{
  "image_size": 64,
  "horizontal_flip": true,
  "decoder_positions": "rope"
}
Rows from block 3 of the image encoder of a small image captioner, named by matrix and row number. Rows with one number belong to one neuron. Each number is 128 + 24 x the weight over its row's rms, rounded and kept within 0 to 255. All counts start at 0. Numbers have three digits each. After the name is the row's rms in percent of the matrix's.
After each neuron's rows are labels from the 100 images, of 14976, where the neuron reaches its highest value: "strongest on" is what is common among them; "colour at peak" is the nearest of a few named colours to the mean colour under the peak. Only what is clearly more common there than usual is listed. The data: views of escape-time and Newton fractals.
# fc1: MLP up (encoder.blocks.3.mlp.fc1.weight, 960x160), inputs 80-159
# fc2: MLP down (encoder.blocks.3.mlp.fc2.weight, 160x960, transposed), outputs 80-159

fc1.162 133:131146108142099124121136126130115158081173115184135104140152125142093135098133109155119181184135141086156135114141119133113093130130111135121124121103154139157102141152147139125078122113161134172119087124137146095124131137153156130109127084
fc2.162 133:083109124125137108140110132107148120151153130069125145160138126126108146160082107145160144153136097128184175135086127171090147121124158151117125171125156130152128107157126115116131108128103124072101113125128139110121145155096149111175104140
strongest on: earthy
colour at peak: brown

fc1.639 059:141139132121113130129173082179134122128149119155180155120133176152085123116140162126132131123131110127123138147117083127135144104127119123082107121122127131165148117142125132139122125107146109148090121085164128141123102139174075106090094129
fc2.639 057:113109147112139133155117146136115127158133108073145079117152080158106172098123080119134130142129159103145101124153128108112095125117176163124125124159136197137115105131127113167095117112107150104136138132123122149151137128132177118137111172
strongest on: earthy
colour at peak: brown

fc1.285 115:074129134156161124159143084120083121128176154158137110105120143148095094140096103136160120129116136145133178114132112154128131134147133066127132096105140134106136140177145136142107123175112125141120149112128164144130101115138084121133067056
fc2.285 121:162144115080148125097104104147176110157132075117116145137152130104142131090146118108117138111147126122117120153096104119146122089111145153099129185142093134133158072142111145153159158156087137101123119118071111071127110152147153128109153099
strongest on: grey
colour at peak: grey

fc1.42 016:160131119159129084114126110144110115095099121088099096122101108123137152128121115117089126139113137125135141102153108154114150096087179137148104111135124094185138104121157088152110134129158100077136134145160142119149186155126106150109158142
fc2.42 014:112133154102113177136153120144146147128184101152111160160115128135183159115107141121141115133157135131123137154131109145137111131149080107100156156134155125058113151126097123137156132135086107135109110078122154098135108074125162093120085109
strongest on: earthy
colour at peak: brown

fc1.80 055:138154200129145125160172141075143152083137094128120135102155112120126112152102107120127135148160155099100150113165124100122096103105100134142127130165139101086117169112148118116102129101135121122084088104162113106120112105176126147138168142
fc2.80 058:131122099127123120158114139143138113145132122138102179169096110120095123151148140148105126122156090149150140142132140146144156126130157138153109126062139117116098124115083132155143113107110148133143121178145134103169133131083112121207124117
strongest on: vivid; Newton basins of three roots
colour at peak: green; grey

fc1.530 039:094170181161112136112162114118145086120118137130094139109088126160118185155093100138111070119150160170100147138123107122191090081110073138112126121118112106137092111173124156132125127112132103103105139127160101137132106127081144151098154152
fc2.530 040:151142106139115124119117125135110167142156119174099117153155143143147111134145134153103145163106132136150109133139104123135155120126227128149117127134163146108123120135092126134118098141110107154107154154107099111127138123133097093165090101
strongest on: vivid
colour at peak: grey; purple

fc1.268 194:148127152095121139150119101125120157181147115155148078138149146125131137108138117127106159155135125111085129103152155077122143179122125115122119076147117156122123103114128091125145113153079086093084152123131123147161105115115129149162158100
fc2.268 222:159113151157133167105169155167135142138106115090141096148169108121145098143157130094106160134104100149120127108114158127158142155097142093134115107125116085139096162137106149105123149125148150106137135117118146176092134092150140149105132140
strongest on: warm
colour at peak: brown

fc1.629 180:118106164109130138209133159117149123139151110119148167140123153151138105126110124118099155130106128145090174082091134109135107116133128133122125106103126124168091128107124124140073116162079107116144109128182117146116118114115071118133111157
fc2.629 184:162183107117096131085164126104126134155136120127084131154136165099139124124179138159150157110118128120110116143111107155131131153086139098121124107158108127116098125131110144087157111116175131111115123097107161132106174130109172190084135114
strongest on: warm
colour at peak: brown

fc1.424 028:188105176117152129153137125123128120118132142127081106113083178129130111130136100134134140162136111109147109085094106173131140148098138179111103106126118140090130168130121087086104128173141135100119131110139185116140083126163141153161115133
fc2.424 026:096165107151111127091118115107119126157162101095130152087179076148138144106116087110145099124103150097149117111136135119048131140166121113143133124127122128154127093135153123128131106140094111141090126113134114100134129118099136105110129152
strongest on: grey
colour at peak: grey

fc1.51 040:175104144102141152105133132157131102159124137075099151115136148134162117140173097152121173133161108081125096135104176128101106104137135160121198141118090115107130134135135081117112102144104129126067107104129111131158133106109133134127154119
fc2.51 048:127102120133141133168144100146121133118103114168123116106157146163091127101133129115171091139136132152116131135142093082128142106157078202133103117129125141168147133096078147096165134142112129083141131127149138132131130139153151138148124119
strongest on: vivid
colour at peak: red

fc1.572 120:113138138149118118153132158138115144125127131145119192187133147100124134167145122169136159080150151132140069150146127146132130121128158091147108119101130103113164099138078118114082121129104125088170114122167133116148138139131154115134123110
fc2.572 128:129111145108108130114151080157118113146135111110116097137143094104138101122095128133157115090161110120127144107079133100112155180147122112096126151110125147106119121102137145126142125182174177150123135146134102141135112095119065130116134172
strongest on: grey
colour at peak: grey

fc1.477 126:160101136134168076104132100155155110176118097140094096147094147138165191129126123105167117134127097132095132107140163093138120077132129101130160132137170162130109125099127131121075132114120170160164141116151096123134112130142140106114113156
fc2.477 131:158170101109122145144114124184154118118139149118139125117156153128093124126141124155130139094112148151123132149121121167123128129099166125099099099136098112131145089148168131150143155162127153065116173118108136156122137118095179135141134125
strongest on: warm
colour at peak: brown

fc1.498 040:084123116161132133162152111114101104171110075137120148067136153099135129133210137115143131147129148131168138114133079111150132122136085128115127122161129147132142101080158083131120134133127152179141155108106163116141122126144110130158135125
fc2.498 041:152142139125146124072127114116125128121138155078122158139103105113069121133104129101126132118138135135106150124143150146136133128147132119142115176148109089123126118144153123169166125137154116050109134134091069097127092117152122160120139156
strongest on: vivid
colour at peak: brown

fc1.480 124:083150095073092157109098132160120089125144183144133124125112124112142137158129103109143164112179118158118122156166108122139139109092142103112140163098124116101138119121105108128143130096120123116145144136117153107120123108146100124095125132
fc2.480 113:106134121153125152109163151151121145137088167118074111151141089106124127133133085120136093130136099103133145138099147101157141136124153137133114099141137113149105091105111152109147133122129131136136125163151104099126142189139137170143123123
strongest on: earthy
colour at peak: brown

fc1.647 073:172088134112134147105162107104127117137138115121111108119142136149103184133139148146131110118107133132087136161152139136147129088100122129103122113195120115110135096151137082148159113121119100167129129104110129132175149142117157150146156148
fc2.647 070:118104098124138095073149144168138106091125106136115143104114136109159101119107105135126128150122128133157112106093111119116168113165100115134146121104087136139104137161152155106117138134131150090105175091131122138133141148153154104161153161
strongest on: pastel
colour at peak: grey

fc1.644 013:120087137115122128129130091128115110126120131098126129107126106112139121085069089165132114132156116169121132084136142170112122089147171107154088106178084157103166084116146156127193085126094133135192151159125119175134118130125119147132115127
fc2.644 014:129159124134124106129095111131145129129128135132116117145122151152117102149146151122123125126120149104116144177111137079170155161108142145115149139114173070111133149116115118123093173181171141164134130095096104095147152138116159110136104154
strongest on: vivid; Newton basins of three roots
colour at peak: grey

fc1.607 075:145130129108159099123156127174137160133142164133118160117083076164118148118130085125134151116130148099082107146081092139137130099137134137115118140117148122132125179128131150148146158069118125146119142131110110143168103106142138156124128115
fc2.607 068:128083174112156137122085100113127154126093156139112139139175135107137116096114123130184133091099116115150091152117111100129132128143122138142105113107143156153126152143097143110097141115096182161149097101095133123116179146072173121124119141
strongest on: grey
colour at peak: grey

fc1.514 124:117135138132077144130106144145163117178161143103115073150106096096157117117125144153129118128145126171151144121127153102076124134116125085116160163143122120146108136100117141119133125075155115145086147164135129099140161084100112128135112121
fc2.514 112:144122133114167127116124133109177134105094131119119122092127130156111092165139129162119082133158095103122115149141139107139108158096130138133149135138117130121156160109136184137103089125140165114138135077066188179096134174128150131122135141
strongest on: grey
colour at peak: grey

fc1.494 092:117105131126135105192121076120114141136172135167126148116115150131123090124118113162149133127107164156146115122098120145144163151128139155147119077089143081106096115121133105135117128140130094134136105099091125088138125144168125107118096121
fc2.494 090:125116110165098126139102125152123165109137116108103123106118131094150166110149085124109110189133140125143114120143137139154086096133125119138134150159125194121182171153128137167135142090112141121101123137148152151123154115121172105109160124
strongest on: earthy
colour at peak: brown

fc1.610 099:130107128119054099124138162153125116135138111161158123129141115112116116096089144141103146145132177092156162149155094138123082136080128179146089100114171111156124128139120131122112110110099106131120104156104129127125121145139139092116132139
fc2.610 100:115140132116157111121128134092139108116152081141079142145100125090137167108126122121145136123154107117152112166088164127126115105146122117139125159123091135139135155170108141148108115134166112133111104061177153120122171145094115080133151115
strongest on: earthy
colour at peak: brown

fc1.249 048:088162148154149131096141154149143114142091147132096124150180121141094106174148119146125119142117093123126111136123126157070142122095106152144136127170132142148165135145132132135136098081133110110100159146104102110122164115142127141142129117
fc2.249 047:150124133177128156134110123091126137146119094136133124118143124111120126090052120133127095120161153127138125108127086152120134110180141119124103134171182126124115099123121121144123164191120116157157129163139131121135135094134107153143116137
strongest on: pastel; Newton basins of three roots
colour at peak: grey

fc1.243 083:109154133160147099137112097144107167090120137126113122135120096152145120095126116150128153145101123110147159144136090148129125140157155179100138137126136072140162122118158120147165141128100128149117130158140117083130158150156132102140148126
fc2.243 074:152097133128145128145128139157158082138109110071138123128134134112126086115148088137104097158152131143100148130118131118159098118113111129135133146133166165103129106106120155078122106148117122144150157122133151125087147108155137140137097114
strongest on: vivid
colour at peak: green

fc1.431 132:154149114101134116119125102113092160116106146150101193106164121168148161101083139150151120101108146080117182120123145113141119082149184146128105105165114120159131121160111085120131106101154105130138121091095130122145157114123143095119126127
fc2.431 130:125145135145185099115161132121108109153147150118157145150091134109155083127122173156071156186174115086164116112170147146139133152148102105119139107167107100119148123148139190144139125101113111139099113130119134131133110128133116120162110120
strongest on: pastel
colour at peak: grey; pink

fc1.408 101:149126135121115140171139153155112135098129123145126131161092085113142133149183141120135099140141128134143097147114125104089171145098162143118117131111137095086167105109142053115106133182159134171154143134119123165138126118089087115093096122
fc2.408 104:132157117128108109112148118134165125152111143142110096177125180170145157125125104164122099098120137104106133126105169161143122153126147138130171125138141094096154139123124165129118113099098117120142072177163130070114112137154134133147145136
strongest on: vivid
colour at peak: grey; green

fc1.460 069:114102200131150135149134116136111148124125143144185145137124089089080145104064117134116118126130154112131128142137163155150113107134152156131113146151115086117155095102135141180099100139145133107126101133132134178123130112106107142101144128
fc2.460 067:107101079133077119128090110134161109117142098114138149115126193133149129154106111137171104126117114160116175126117093100106144133124158134110130105118150135137147153131079102123153145111145113168150179135118123115162135107146108111136142125
strongest on: grey
colour at peak: grey

fc1.251 045:097097117098127149124152156126117115120172173153148150130113094120095115113108154120130172159081149120099149126153120117115121109179121123115108151130102183085102126167146151153172122126127080139151124126082142153137151142154128106126170136
fc2.251 052:116129124162116149122119155137150125171095135090183098128130146103139157155140087129114152142157108149131142117126124109150154122061117157161143111128122139123154106129105118101123136154139167148083126158159121116091164140124108160109129136
strongest on: grey
colour at peak: brown

fc1.323 074:103142109089108170147129107124134148118115138158077165167087118163084127152177139125140125161137071180141140120119146139105128118153105128163102135106165098136108143128140094118122102091164140184154152133133109118158121155149136153085108078
fc2.323 072:100097132163146102087107110131121096155169153142115149094163138102135133111104112147152111130111177092103125157146128148149128106134162131103124160117107135130161098152104161135149106136128100090123126122134212122126144104143118121116084179
strongest on: earthy
colour at peak: grey